From a checkpoint of a small contrastive image-text model: encoder activation gelu, normuon at rate 0.0027.
Rows from block 2 of the image encoder, named by matrix and row number. Rows with one number belong to one neuron. Each number is 128 + 32 x the weight over its row's rms, rounded and kept within 0 to 255. All counts start at 0. Numbers have three digits each. After the name is the row's rms in percent of the matrix's.
# fc1: MLP up (encoder.blocks.2.mlp.fc1.weight, 320x80), inputs 0-79
# fc2: MLP down (encoder.blocks.2.mlp.fc2.weight, 80x320, transposed), outputs 0-79
fc1.157 090:110131112110172151173099171102126120134099177141112062141111127145077166066108153137113104154106125133140089157117125128132213126156135165076152138110153125161156075069092131102063123109105089139196151142143168149144145067139102113214129129
fc1.158 098:188112212100084121185115049117128128111072112147133133187071148111094108083167098101124144118135144086097141112152156173128139158108120146097101064147164189117126103144153138102118071165176116141118121149176113183144141128139118106161129084
fc1.159 097:153100150113180142078123107205066138095138127165134158086127143088166080146173143145097099123149125090069105126112157184118113177121139157113074233088118114090110159076115145116123148103121105149101144145127101151115141090160152186107158129
fc1.160 092:152058080099135131127103144231130109114140085107198130150139164130126151107155134115141083203126078089136123080115087068137101166184122100109115134185147139130151147124104153144117135155061180116108094123126133120134181100128113125150177099
fc1.161 113:132173117117127076123175165112149130100175126066140044077160079103150175148117073111136137113152081171135116161089140149138194149076140161119109105128085176144159135132113104133114150175065106118183087104142128108102118185103125147175142148
fc1.162 094:152074127107117138160079149191087118140129109166080136148190099112098072129128120174119123123152051077107114166144144154165100128096125088119094155132100141071128173192118106084110139148159178148125131142078151190141128098147156140199122096
fc1.163 100:141164158139091171111117126149095167100132065122171144192092123183106105173109147119138108132095098185120160064138152087152142152130105102104127137177114158103091113074147193201095080138092117121121111081119142117102161102135099162200139097
fc1.164 106:104105146125202152087168154104056158142114153139155104159057122112052182153067176118117097129122109153109121172158130110138140100090168172134081125095142155145125139128164113138129135119112125182132172112169152159084092148117104096093058167
fc1.165 095:094130089119105130145139098165135148217119105157172158106156125128108155153089097104101100098163145159139172149039210104067167133066143122159119094167124131133097140119176128129134163059147093135129115126165101082143128160145137114139066129
fc1.166 096:163142169085095171149136128167179143151132159129153150126107115112112134107066137107144179165114088126119076094156107138158135105070125133098116140078178128035067170135194127077088128165106150142139118191101172142129116135104165087141089135
fc1.167 097:133148145138123193109104134169067158115091108128141105154149165116119126063114184160101071130105139134128148132133129128151125076079143158188129112129136099150064126158202176125182149090136097207081118124135121134104121114156109070122057152
fc1.168 099:164106125165095069133142161158176132146131143092078146026110097135170125086090115159118172090138128128179160159130086163150158109095099162120171152152126118101099166153154104127088062155110111197119082123100108117115117105132136205122149145
fc1.169 112:087121073135121106151125123206098158125198126173078150115104090113047160077186134124079155171142128147139119142111138145173120091113147108145140132135168084168183133091126137086072122117119089146126184108118129165108118178088106110110186139
fc1.170 109:117131123168150147104140062112127165123136074129112118138141127073082155155155162125094126156116078144083100139110146116122134092120123188100136135185159079161187162175152121035106183076106150127130108127057136142143162158179091129095133172
fc1.171 074:100153136129170125167153136138133114093116136175117138123128178109117135064106103108157134154081134131130082088135138133122092165116159113165091111113118211055083152106164136103016078116103104183138115132173174161137147101150124144193126144
fc1.172 098:107123147133122076155127110117123105181122099112126175099159122105085095050208135090126127129141127097176180187149155102112103130121151187117156089143103073130121170176086120161097100126100175198136089091168122089104150097133142129182119150
fc1.173 108:101131104088190184118155133065130102143176104182150144128117140045048137128150149162172067145149139128071109152119124126102117161118171132109139084129128158149150084134138125207043126153123128091149167129109148125119121142110130132143067138
fc1.174 106:117090158079089116188059061094144108136119131102143138138087098165082103068150101107150136094150157124111147134128131130134134097092153159166102087120126183096105147214149114161176129172167122154120133191162112140081144141130137123140076190
fc1.175 089:093073136151179122163135143159125091138148080121155078126124109169096135126194153101142113112133110085053094181131170114098160162151121125092118111108104154118112134166180100152052124196156154132144150110127132117048122092091156152142119194
fc1.176 109:169112126131168141156145136103172093108187101115110127094099134157162177136155116054111070204137097095116141117140089142163133080062099177120131159127070104130145123159147101115095105096133111148183144104164092156077133175169174140081157111
fc1.177 078:142171173120111154147132184153146103123102090155116170113129206148098131108144087153135113149101111114135113067118088173138130135107117101150051113135068205146135140078190127125054060101109107151145125112149123184072122145142136136141145169
fc1.178 093:155115138121159018158086115154215059146075130162150122101087142171157122088159170115094157133135144121143125129144071122129153120102109100171127134142159088127132153160089085094143057148125203180115124104138091148131153144118119124131144125
fc1.179 103:124153165184168127104097108104179130137098104166109104138166108127123129103164126138115091119077133069128184114099086143102126091156103132179107132147156134138170089165140098159072106119114072140179192101155128142142042115190144169074165113
fc1.180 091:070107136156148111147137095146091161132171117113139162160091095149112081105068117132181062175142136112122136116128124115070115173165159069129109085121083147145129104176098198062171108092156154139099118122124163162101199119154153140140175116
fc1.181 087:117128166102107076155112117104085154087119222105108155115148163176100177153092105162196168128076119069146114126108119135113130134119137123183090113134148140162088176095120113115101106148050115137140171157132150143072117099181079152168115147
fc1.182 077:145151182091104105124147102150126144078093182146106111172123109160144163132153121133145116133120113069032141144096102172074156134045104091156077125170147153152118168097143086124112097155066186133162156152167127139119163108115102178156120127
fc1.183 097:158119150212076151145129132158133075125120110124080146152151131130105122082116134078180144098098121104207154177080108132144122140179139138103108177101143078109150183143155122140153073163142131165126086128089046164117081153127117129106143077
fc1.184 106:135101119117152071139126132098121152187088145147039118115099107185110104129187129137075173058120177144119131164140135196157132134080091103158153183102110096103117131140137154090132145079143138158108142098111116107140100121210158113123121189
fc1.185 107:118130175102142170186139090122167172179059106135129135115096104079105147077130134086157094128135094167152155100081126158151156130117121139139160176093201105051085125097152099111104107133055135157148134174139152170120147142140163139088076135
fc1.186 099:111139178086112139102137145142070109109081174167125126150144117116086112187176142132131089171167135111129118111149176088117083161138099150094129129133084218148153172146167124125163094131079120188197119058077111101108109091127148133124105098
fc1.187 117:134150163127171178053166128148123133164093158058132043134116136088080136134133130101069093118116132117106126114209131146134154128116131155161123117112054121150103133157092136161155167125070129180082150139071124135123151123124117126162164196
fc1.188 093:090153079131111086143165141097143131196156147126145100098085052190127159144106102118134132094143125059127132144090156090097184185182177112129123107148112241113151157099108129100102123114087146112149107121125119140084127122117153176128148146
fc1.189 093:114041201129164127098058114110140101096143127130088110086121124090119141080140171132122144117152157084112109141099128137121173139152099132160148103179179202127175143094120094105120125136129147148133128106120121158163068225123123189089117129
fc1.190 102:155104133169163060127138122152085093129128146137190084158167079178152128101102148105152130155164129123108121121126121134089121137102067157133164080190146139110106075153123158141095169151180113135026138070128173184084120094125109135122150136
fc1.191 104:123099171178136135099129122044175093149099137121107109127167095057212169074174140106105087137137145127146131120130108141123157121125096091161078131099134186107185121065142122118130162130151102154147151095116165159087099169111092114142190147
fc1.192 085:129106086164125121136147112118148050175105159169168157158169137115102134122048124183176135136093131088130094158147126102099084151139181146166152093109109178129155116117094119131118123128125163127145214106078110089145089080143098151126061179
fc1.193 082:159106133101166099150174036083136135179145115129127088087077131108145167131089104076124158177201096114091134139133113140132101097100143125161129111098138158158125145157038145062137133125126122111149119172150125166174127116116140158206150097
fc1.194 101:075114161151181110122140074100199114071090176073097091127146176148095119090155096131106153132149151088098140172187165121118149058132111097145095124173074089124144101112086139177166124146115146182153114087168124140150140115155108124160126165
fc1.195 103:104139100129189169109174150106112124160102154126144145119183118120094146083063136120106060133033109169096152124170116073122203136134146143178121144116146101129078126094146164144178147095118118160082180130115169147110103174091145101137098112
fc1.196 098:164129146125135132149127140097138066170158134134132109166113120140078108104168117109173065112076184122072108119076140118094130123104119140141146104160174161165118109091121160188167081128149076106104154135167145136102161071152216156158073085
fc1.197 115:132132172173109136157140137131122121092197098102157142057064120171148194089155134058098110183149093188107158121094094152117107132091081160121088155156153096109096089116155085138158126083163112130167140183083120148109169122116136111139132154
fc1.198 081:158084109133088127158045129181138105132082036126182112157116161137108190083172136086158128190143119156129147091125119093145112153114166095103092102135110117169092129115126174136137109120101194093138106146110136130072149133114164144182176128
fc1.199 076:173106174119113099164164081104107149056099152123099146078166146116101149116151123087116110150093079093118146128153090212124106111168128168168098101162135190078101168152174157155101122129146191166078124150117114117079152115124074163129148117
fc1.200 128:112108141141203075139197112080144068116120142123145138153134124150141158125115173085129137211115128146106113133091120141164139119060102112121125118115119141095088128180102133117084158108142108137169136132039134238107133130120171083136121146
fc1.201 072:167099103117094111166115153151136153134093144112079128128112145103119144102148093094113112117103115189138140160115149135157152146161060190157116114091057211110175137096220128142084079121078122177131117173157157120136135121123138115142088064
fc1.202 100:121110140179132152098113162097156095110159109087072139130182115101131127063233116135140138095126134102108108163131130155147131105122046159116136106119162085096148104113104128133121131085137123161126111097101225194168128162148175144110088151
fc1.203 104:090167079113128143115140173166129079168088110187160160113161093126138144144092134128168082124075115158091127149136070128099207124080138153197126171134164171128111170113156113158099137118105107139136189097086114121063079148129122132073107142
fc1.204 097:085151173130131070151121169171164093088156154127110126080122080086130159159123063094091136105155129188165141098099130183119153156127137118126095115093136156106168120141146125166109130179053146085171100102128120175060129185116085171118136152
fc1.205 112:069087103120106160090154143160120131098132164155140080118188156123186155121143114112162114149178152118120203103158077166097160166161091108156158130092077111082048157123106112129137083124100074182152140107159102159136124093153138089151148098
fc1.206 077:096144101139137121136126169153111146123076155156097141140148159086118150132095075089135127132087112132133097080120119152160110139160143158179094090095069222058116156112197170153085092068091084177108124170161167124131132132161115158153150119
fc1.207 097:156126143142076063112161064131115150155065136143104174158077151160075067126124154138188115080076178123124101119120084122157162180124120155107072095111126150151129090111123156106167151108172123160187167171173103114116112130142105129148095157
fc1.208 088:176130052123105167115167086121159096122110081111106150103159090103175168143109156138105141147071160123151155102111089133165185113063108148155156157193144143148106162106155118068128090087112141135169119118081124092100116096161129213124140158
fc1.209 114:114101144113127110147152167134071143134130179150139123153129101061091155197102094129130122153123101108136099204130184112126092096120210097119117112144166126122134127059175122147150119120123155188111153098174153127089067114114158132081051158
fc1.210 073:153146165104096074179129125124118115034072157096099141091129179135101163149140063126148105160147166134109110120122128159150117141123130104170115100163161184094115139132131159131085105090077121173187146149143140173094165063166081163151108089
fc1.211 090:056086104178158123148150148098153088080062122151099125159180146131128166099137174122114124156127129077068122150088116142184162095149105107109093170116102190135160064161109144156140155107135096146104096137093184199133142123138096126168099125
fc1.212 098:157136112132175066112082142104133147149154106139091111127135207138105138126123127083125144138146100118080074124126135134139154140135082066155176159094172073150205141145175119167125108112090149193163103120166136068125114134184063088134100120
fc1.213 097:161132163149076147155120118111172082120117107114120100182160109122069132130134084122116160142085193129118146127139120157104162173099065143105064067156150106131144119081109082205103107092110093107137139170142150170188176168164104152156103101
fc1.214 098:141095147129125146105144143092164061085171126150104096143142111150114127116134140113196108136172144101166094152084148132176141138137115128082090170080174094100147165161123130135152068125154160181169150176060073119104065125184114082098147098
fc1.215 104:128100129103108072146140157053096109122093110134076093169182143097116108121198112218100142144135138175179105079115169188082133110120103097146080118105113132173146157103106162137123141074161143154190102112117136117131186119158127113163119132
fc1.216 113:097076120095079118177122108144145148144080163152096112145142142087081120117134161095199137109188177117117075160125109128122132050112124182149117163124090097121148173106199124139129108154086147137179170151168122095079130099118063143161129158
fc1.217 101:144172135164116145088156122165160202167115115052113095066145137123155120135079102150068156147093126087127101155156116137120181094045123172131086130108120112082139175145113129114163166082136146160076122114094109178128140112165117166139121181
fc1.218 098:124093146186166103073233167136182154096151158086158090135171149092113146094141163141158192203130157128096114124104142135134135148103075134160106155094116118162128082068123111082108093126157097108152115125103112085108098147115129152110089143
fc1.219 116:147181116074153187101134093144094085083126165150093116133157147081139103088088161145168151110140108124131186113140170130121100159077116099088153091162128164148156159072163109134169100070089148138173081127142134133085176186170111080144099123
fc1.220 103:195051162141163158122162148139077112186110175156128132190092127086010115134114113111129135142106143185117155109160158107112177144138154093089138140103104148147106115118127143147135124103117091125074116099100120190133120120158121164086086152
fc1.221 100:185147128097066132094129168091090131129196101145129144136125133144124157166131102108168098125115105090206093091112116118112137181107092099157185078046113112106131199164160126090144174110099160163106158168150145160110097080113142116145102132
fc1.222 117:113127128162143101101130126114148163119127093171110109060131107177076127104124118113091098153105092120109205096133122111134117103172131164084112157127135160144197168117170167085103116116109166165125097121147125078091182160131122111081149243
fc1.223 115:073118149149171180078155141122110131088112182117152088131121168131140170111084143162121064069101155176126103144170090124101203136094107168161177161089087101113123128163129084130090096161082065162110154158110120146137128149117117093167130166
fc1.224 106:159072130127127079126160116173160117130065112163178084110071115140137117101207187140153173118097151141106130164137053146123134130137114094119126123099156079125155141098119148151143127088079205159135145118104158155051152121177121080115149117
fc1.225 092:139162152164134184106136159087152152129169136090112135110106141107122174109119146046098104183132115137194147134064116142087175147132168092214164105105083181085125091086168177123117169088139151115114127110143119128113129111091115142082090092
fc1.226 110:133082097146089152169119069128104118175168119118159145118043091154119099083072128122147100143182131168163120146146094153142093152096123133179113063144109155148159153169121107140148115123182148146152072074132106118156127193114127120189066131
fc1.227 093:164074183151127139115129141093183112150098107106083138118145091103086110132147137121175131095086154120049182093106127126090133124103094167144152115114179162105156063126131154210131097140127069123102149151177177092120138139140202152155104106
fc1.228 083:155201101090117093061170144163114142096117164161129099077135084138051188101115103155129148110116179119105195101133123101089176122101150094115134120140163144152110111095140150125123097140103117133189159164130141178154131141161117156042118096
fc1.229 088:140132159071122129185166159166140128063147144143091175122112172124112144098164094173118089177078113069144121070119089179124094081109082129174091119144130199133134114089128151133113104106114120157190117118163091165109155096150076169146149132
fc1.230 103:101112099166141100129130068166154108170074095126195115108112113154120127114167195108140174070124139084185110130134105127142114110084115127127124160090110135135126085136116176135119150068084229170129144082158162137080121125177132096147173115
fc1.231 109:135068149083154152111066154104187119137108129177103114120181110116112174173125107145167096098132122089135089179177110105074121131134134094121162128113066149105127136128144115132171154133119094103197078185158133160142050101168129176141085141
fc1.232 105:114080104085078156072132100085135152126082134096098116144170132119126110158212137155082118154129155114067084133143144152118124094084116145131106093121112110156139130171160084107168168073179158214174130132156121151140184104143078156144150133
fc1.233 104:135054127156115191144137160108154105142175118125125102110102176087122162117132124112112133108119121111115096137132097052114169150117092144161094116164128113145133094107084083154114105121155106209132170153075145213195152092175092149092169101
fc1.234 097:147131138135158135177090149163077045111079178137125123111146085145140185098193173094095139177132068131144099106160111130148122156128146099074153106117142176178129176153110131070131099110091195131161117089065142094111141113140093126135142122
fc1.235 091:155090133116168133136136193216139125155062131098118113093126130144137126148169161115105172089193174081130131142111079136145115143115076110117077132082107112181166169172108099156096180094106182128052117140119106171120124085130123114108114142
fc1.236 100:137070115149124140143171131141135108151114221113138131088104108103104102179144180084071168153106190122131118190165109122101115169148154118135114090112181158135103146110150168129170112095103116139148124109148123117102093137115146121029042137
fc2.157 053:135165154173123065125124090124188108086129131132125104142187064115127152126123133157153178070142125104136134094117119178067106128076108146188101114128087184161145148102129180117092076119150121116090135155060128121129153134111197177171109156
fc2.158 063:183154110143166112113125098056086132102149141115098130103107089124133094156097097160156169095160116121119105146083173148089116129127124141178155079105099143145107117133196177149204166071104159137195125084185102113086070145119145129169117140
fc2.159 132:168066149083119113117146129071096096157037167145074083125084196080143199130089139102097137144147145107107059109126158161157163097157088141064110141133145100120147177151122092118162149105155097124141095148151135162113113145149140153143108139
fc2.160 137:109131144086186166126116121130136121092148131086135147125134116111147157139136141175197137057140133154167110137091088146133146114118149143000150153129125096106079126121146057125135111151169159207099081111149178115145131104110125101100164124
fc2.161 117:190104135146171155134171142099085158135131112092119167067113104075119165085117231159116107117097155097140132165150095071096129182144114169176110090154132174144075107182108112125119146097126118136114172116108166119159143183113104167109100118
fc2.162 115:133128147117102086113127124071126148139109201106117147106072132101145156103128125095098133154121146187100118139191120111112136172094200129077072166148164110098163124098155095057151141108176168177189143126100120132135086114141087191080122139
fc2.163 136:145134135108096133102093095109134115112087115152124098182133091097135152111110166125208118196131169139112124104174122070150171136090160149127147113145060130141105148114147089144096096201127114105164038125120155158197110152097057117126122144
fc2.164 139:093142186132110180097152120121145156133118127090106093150176097144084136126088109145099077169116176122120142108155127204168145158134107098112205191135113081107131079137102149133107151122159118134187117156079053199111122154143092120095097109
fc2.165 058:051115143142149056156125090166115079103101131142139135123175139107100111166087154094143125145105109101133160098119093156078170069122083132208174085096111116137133119105147137100115130111095178122145113115210154207125127117166177139102126116
fc2.166 095:113163120179061106102153145151085176112105159116197115097147135082192125130151106116101101071119097087167189144130145080114107130133152099103054129133108109104172106154106057149136121116138113083162170088119129161072110108112115185159133131
fc2.167 138:151161130149159104148197140144122162144195122140148141100128088110096144098111145053063108163099102124110095181110119105113149203136110101114097102194168154095181160097112120116124153165162173081136150096146160131164090157119055113129107135
fc2.168 150:110183126110084161089142178118128234089107161138108115158173167141152063167112135101122097136123174118132131129161141121131178093174128044103136159121067147066177134141159145092126185135125094125143118149116091121123106126095112105113111086
fc2.169 096:171119151127177117127139096130116115202090076090191181074114113109196167109110108107157084103112152142072138090122153115094112110143111093093173131123129199176096114108133151138114153154131132094178105169159151114158169166163171121164170109
fc2.170 108:184147115095106103148145134152113106111048138088142080121116154161145151134201099068171176105083056137091152127111178139169132131098119094122132135090152120121100090093111184180188157166102128130124158105138147115132116053114134117177109101
fc2.171 036:105141141182137119148115145141134054098120108149122098098138118147094134075113137114147115138110139101150125133081149117111150149089104121226152085103126148117089129063131223128076104079131134162144098153144171168128126150236136139160143139
fc2.172 096:190050114073146147139128142118101132138147159130153120091120137123122154094094114095112150099183182137090117131088147129120150133095123138095133177090165068185116102116166100150101117185117128163135169094127107105124047073098157180095177081
fc2.173 163:082089144103124084163085128127116147132123080137128111141134093194130117103183111098191116112169131088113145123133174135156099081117126111027165147143169103202174113095114156077139157161127101155138173109168171134169128110128159078130126087
fc2.174 082:149122135125164149117157161114094085127122155160077116133161073085134142177225100133149142127134142163077109148093226132067089110136115099165116114104114153137139085101142098162136139123165158108109167046130137171105100103078115132095126096
fc2.175 077:109128164195075115188130122159133096143207125118104135129130118184093102099146118143106134157093133111115054099088161104109154133137116165172147100156161131180168165061173200143111118150124109073119082134139099151175148131183112090127133124
fc2.176 080:145135105205072150154193121089094126123121111097113084143130112152132125141084117167156187135119123122183132115125169123153180095128127108196129071034103091166113122148131205101111150109133099099122084141169120115120200145133149123107143148
fc2.177 038:116114143171122098131113164119129046114127099094125144104116146137126134081081122132139125100116123093145129107107145173114144160113092124200121054133111156171107138095149240139111123068139145186150147157144167168073122136214134135166130140
fc2.178 103:082115134113151146102168152105122217159153072078098139108097117110090151137051111083171123109151126122148142140110140201130100147133179091076148167144126149139111123142154137127082178133129163148153194106102101161147128068145121172069100152
fc2.179 128:127126141101121118152148118155174141140074172016103071135105187145128127161133140101133096120196081195116153182110164120139127111119124122125060104170119150130111115105105144214114106155119148131166117156123082079170156144093157124134122117
fc2.180 078:123107098168091168134143167120116137117162073143136104151090205162124156179131077162112162136103119142181110071137102104102174077160097116096091082086114131103193118077173117104165117161100127110093113154093097130117153154180129166114147064
fc2.181 038:119139132177109068131162131131136088110136122136097113100135107161082148091127108125138125129121147127128134138126177132091164128122096106231125079105105153131124156074170230126097137089078137172139109140110117126072135121240127139153127165
fc2.182 045:146129127194128076153121139136137108123148081167119088160138082136074101101136156099107114139169116118131082124106124111079178097101136100221140120085107116124134170079130219135094099097088151176163130156143108152123103150187175161159136166
fc2.183 126:138113134023172147124169128105161098078119103126159110101104077170178135148132081128097145139106087085193159128129110097135142155129148068048092182140115161104103118129110111149138154121100155175182116142185180107159116139139110138144143157
fc2.184 164:148117124147117221158156116110180126138126158152115091143157116139156126116144161142093090150129138101106131072103103092135129170176077160094120097129142114139143137154072130155123102187165095078087118184086066170097116145089101213115085096
fc2.185 099:097093141115114073076112139121108121098138193164111122124235129161189132194142132122115046131086102129147135138150127120120114128108118116151100084121117164102102153171090101103141134145220140109126172102092182119121096100103133168134164109
fc2.186 086:123096131116121121130120100110080136164123076183071129105139146106125129124119080140141155110145131095177061098118073079106167147123192084157170130145169118139129102093178065116097135110167069103108110190120155124209126121094137107182149160
fc2.187 125:147077180101096089103116105138165127136120096108112132114099138148103102083127115127145132147137118071178077149111159136197094122170122147082116198142193115172160144106153142102202100108180099131140110169129085155182091139127148098165087066
fc2.188 090:116151150123121107168183107167130124151108099161112147119153177135082109071160170110118114138087092140087146171109132178150069192082101121196112078137138151171118095142134127138167146089136139098166070131124194085158176164133095077155100139
fc2.189 057:143134114156117102105132149154170130127085136104159148118163142174074141121087146161084119136148191177135158079073186114135114091133133183184126086111174107082083109100192128107128124119105115116119140129179109090124137103134144070208137055
fc2.190 118:153156123063090163181157131110113164131105105140127142134118141117122128165121107117095147128185082172101120158100120091131181122123172080071137173082134142193114140115079108188165115206085120186160167116163100060118142132132098147158130100
fc2.191 096:096078134123125059185152157141108135108118097160159068067104099143120167147110159120172121157130071113099093188086138137214174180151155146161107110119092124092136148104139108158143162128093190150156061128159150134106144125129082109156139140
fc2.192 071:103149156134087101125128105122174136117115163138056114077101082134180114114142145037132088122140184138104131146137144217120177099105127092156121087120138089126084086186133181127207090164149133119130139159180112136125162157129137162137135135
fc2.193 068:162103126172109097129162166177108075141098123123113168118137113093116159085194122102114079163132191121188124112073157089078149163106117137140132150108058131132133097111163148165166124133118110097121183084109106111128183162154162186099063112
fc2.194 113:160149189080078160182104102143120153142123091117130066115077172134149117156109097087150146113070145166173141104115150133135120106124135182065127165113148126088103134146083123082129091100110096150152200190110167114098116126126108160048145103
fc2.195 081:106158141164106146100217101112160194140145150107129089116179125111100110095093159056126144167119138169096098203170118149119142176107102092146139121128107143120116126102133153075076113117139164113194157111124111111134068117151076168123075166
fc2.196 117:093097098092135117045130161114083203172129064155061134105114124082120162208134103165113101132162108134128149114157169147118091119140159109058139092140134146185113105101168126156127148077100160160153120129111113111163076150086143123124160135
fc2.197 066:163086079173086107119179155150144114120124162156131129100107097156165117139169121169067069100103136160099131105131129148083125086091075140158108044113131208132127111159114118126154142155094093120077083149133138166203152131095140113156118079
fc2.198 106:076096110082167122130142146148087117083206197108116157119124125142132165148156132173162086101120116088146107146156062097142095107191126149052172144136160066096113085086134082128120117168125131179116126111141148101167116109095103101082161120
fc2.199 037:149135129177124094153107139155100139091113138126121142110156134119092134070121155089146144162118131120097184115093125118098118095102091109238179133098105134149099159093204221125108111091104151184153115160107129170114135150190126147178145154
fc2.200 138:115193016171096139091169133089089098135129153072135148128129099161166129174119167137085089172142112140147152130131137133159088122112086064132087090114104114137106144096101088140151153160125106090172091101120104132167204097117127170132121115
fc2.201 033:088170168175091083150152134149123081081108116116114148092124167144102176092154123110111118130094117135144078140161154130111145126119094143222137072152105127107072169064171226113112107111122114144097137140110133141094144130210141130158127152
fc2.202 072:068130149164165096157106140116186154103132136201151099095180145155108178087123105125167144147088049103105126158123140067140143170133117162183138105056082169159094107128153120175138079140089164147130093104138132083142138121142136105156175120
fc2.203 091:086102156174090108155137084120191109072132107161128128095126114108113090122084126082110152144145115187093193176120181173099140148148106095164113144111103163093111074121095165084134077110195158100132136129128162105096059134141121183106161119
fc2.204 108:134127139135144147091143153140101144180163114128165113102121069112152157063131194161125153141105137139085084124159146074097084132118088134143137122122134190225112133117152135185122159158181131092086164130087179122158103176142097096097092179
fc2.205 116:169131160151131115085092084101105136106123110124126210141121163199094070116143149076145115069097117120178097152103146165139103095107190159071129132211145150146192103151115130121159133103068146137091128148091108113137179105116160097130135130
fc2.206 037:094130128172122112136136158121152069107102095110115130090139127095054133105111134142130137135104123103142111110127152148096143117107105132219152068095108145128094130091166247129110132088115137174138119130144163172117117133224130134200149150
fc2.207 064:090157116085151145162090177100115098142163113162100100108146117052127138119113102117042129122191087168132111139094103144118109053157109135180113101100130216133099151187120142130115158114090176125144189087101158114135118111106162110148127108
fc2.208 113:085091160210067170097132187153154152114106154129098148092124138101112091123137106106116119176156123138151182175116095160138120111211104085166159152100104137135113110140158156151094139137150110119084133128180136109102081109110168045088118081
fc2.209 142:082132127109145164124108152031124108179135106137116095148172123075130116129077125115112094107140155107157194129178127138136123166191108167126189118119088137077079130183105125170140108134104063114162176171091116104105151176166113112117114168
fc2.210 033:115159140160097087153178122119095074082120136140118130060143102141117130093117120096131140122127115102124114152130177145104165116083100118233140069103125130126126142083164219146114095087122120168165112132149133121078124119225160111162126101
fc2.211 105:136160115114136124141134059137106090115122124066135063104098136129222089168113129090092149109113079216106128149158145133140082157110154140092130167160112141139155141122132092179110127189138120117198098097132124135148153108192087166122172127
fc2.212 096:142155107093098184106099074104153183152103081098095121167158123087108108145104098143128175163086117081129132033163127163113138116093162145157103089096117157106134124161123165173129132094171126091070140151131074116134107140078196125127086163
fc2.213 076:108139176170175132117101176158139143161145149116081157134106169164072128106084144085103083105121090139133082101142101101148084153100177161162164100087106107093152121097137180122201094173133133178145129087170115133106124167092190099100130181
fc2.214 149:160062140056146159163135078145115122132105123149148144126113124135108161110083057124139142158138079152193130107130092128078097136111138138108113168229089121099107159174180102103144122137156164176058104107164087079153129113112153140123134141
fc2.215 098:138136170145106137055118189131168081139161159169183106093101140165063124129104111112106150114117080143111128112160110106201136187135069147171143124138102094134135080180136150124189153149194147120130060119133126158099105173148123145091123150
fc2.216 066:164126147138114095155122195091100126102137126086143169080104144162194111095108122090101116139048152150089167115091139169099144097137117070158154065116170126085146062161090164131139103105169128128114057125119164134158125113125116087112192133
fc2.217 157:129104188157120108130087101159140116088120118183083110166097128151108121138132175144125148146114056083161151103163133094168087124170163092059128141111149085194187114103123096100147156115127096123112144154143143107107102198106148112144110033
fc2.218 110:156109123132113129114089161122155068082128102127106145153129112140112095120084176165077112090165186196095144111160106100133157126185135149135091172096160139088163101162177141143175123158127171164108144056141118099132208105125120066166157146
fc2.219 100:096112060148158164182071139128140122126092146189172180126202141144150136202162134158091111111148074086177120151135088152137145132167140136114150112124116145192117064130142121133086096108123113137165125117119097131117153113049124103098069121
fc2.220 093:138185067173117148069165182088157124132125130156094164173098188076120111115124129135103121196095119133121081185147091046182121085121125113144118127133131105194170139092114144163128135132144109107117171160144161090123155074111124136119084107
fc2.221 177:143133173155120134160130186169150120101090097139148101101130195082181072165086117067125168070127152169106140147172079136092174071142180204133128156168143144142120073135110117086120111126117129087128127130110108097082148145136085160098124144
fc2.222 121:147182055108112170117183167152131107098107127090120174111106100081168158196155092122147177171068108148145128098185147141119177100079165096157091125136113124140126059100120129154091191100084110136117128127118106116141116092143158099124072109
fc2.223 113:144142165141079116121089165164164207142128121134146156096174117144088110129149143137098182134146100077150142129080152145165042150153160070081144195146103083112142146137053150114109161179167182107116110100100135126122101132125084101140127103
fc2.224 114:105127082042192117137130073143128131099130130141114177121119116126129132118068120129144143111176193106130143127126144132139119107137157177031130175166112126104138144113107020114083112121134156178092136112139203143167165107152113123121142133
fc2.225 101:124131104095168112138128139146144071145119129188138036128155117148103194148072101144100035106091136163180180128119136073150128113107122136138098151131144109151148176116118127084075115088153149131134099193156178171118102120110137090120102168
fc2.226 079:138141149186137126100156138109114070101087123127090111156160127196115109071204100153125166120151154154100159113132152091047145090144140079169137125097125100110134125154104184162153103138088177144101195167097152137101136140124153137056115083
fc2.227 100:105078108075157109109090155173112149123131171114117158174184135145101135178123178139121058104165132136090124145138187167132098134136143187115112136171183140201115088092168091167111081124122189138110141115115095083113149157128187110170135133
fc2.228 046:100102153194130104142137100153108118084076172153130093115153089131092148187142133091064086114151084112138147138143180109109137165105124140154144077142139163131119199122162206067085083091136161153127136076149148152075156103114113158160155148
fc2.229 038:069142107188103088128124132103163094108127120112113113101133096126098129128103135130122120122107098124107145113121117160092179095099106151232141073075132133120111117103166247123158143079121128177138134152145143111110128115211137134178173156
fc2.230 117:115110094040168096104112108140089144126151137195115129113112119128092141122113104105170071194172126099066116102165137135136142104168178162059132193183134160141137159108125030113124163150112161142131139125144127126166095088133141119145149109
fc2.231 116:102078119159105114172087098173115095162127146133135208182095108114163077161130116184091166147136172126155160092145124118176118186127152103085164148154149149124102133125132122108174097151110127151079102151118100151113228153100159081113140083
fc2.232 109:139138140161105134091101063120145145108122138159109119148139135131114137046184156214121126140130102138157075129143142121158124103127067172159126159115077104183130118129158127116184201126163122082095105184100155109149051164115079113163128128
fc2.233 065:074146137187105135163132123146094107084046124072099097146149160138137111126131124164160151138117136062108134158092135183110111180173090124172193118110142164149121118129096199147128109146121120111147115124149142075177144198155140203140158148
fc2.234 099:081137092080167121121119137165184140126158122154154145134133150117079113113160164090198073161190098142104092080134109122104109132120142076079135165176139120137123063105083057162083138112196117181127112142085090139121135155099122156150107150
fc2.235 124:143146140053146093097169112044099120126097128136104094116099126064115128114091106066127209149135142120132158117093203190103156119128145135064088176128127135086148114114159088086172145124163090171137162118122130140126160119145089141157096116
fc2.236 092:137157081111161117115143115082139101133158098139148149094136148077133118140078177199122122078095159146176066079101117092124195112152150210151121128179133034108129141091117141119125120144150110099149137106109131123086091132146068156165125165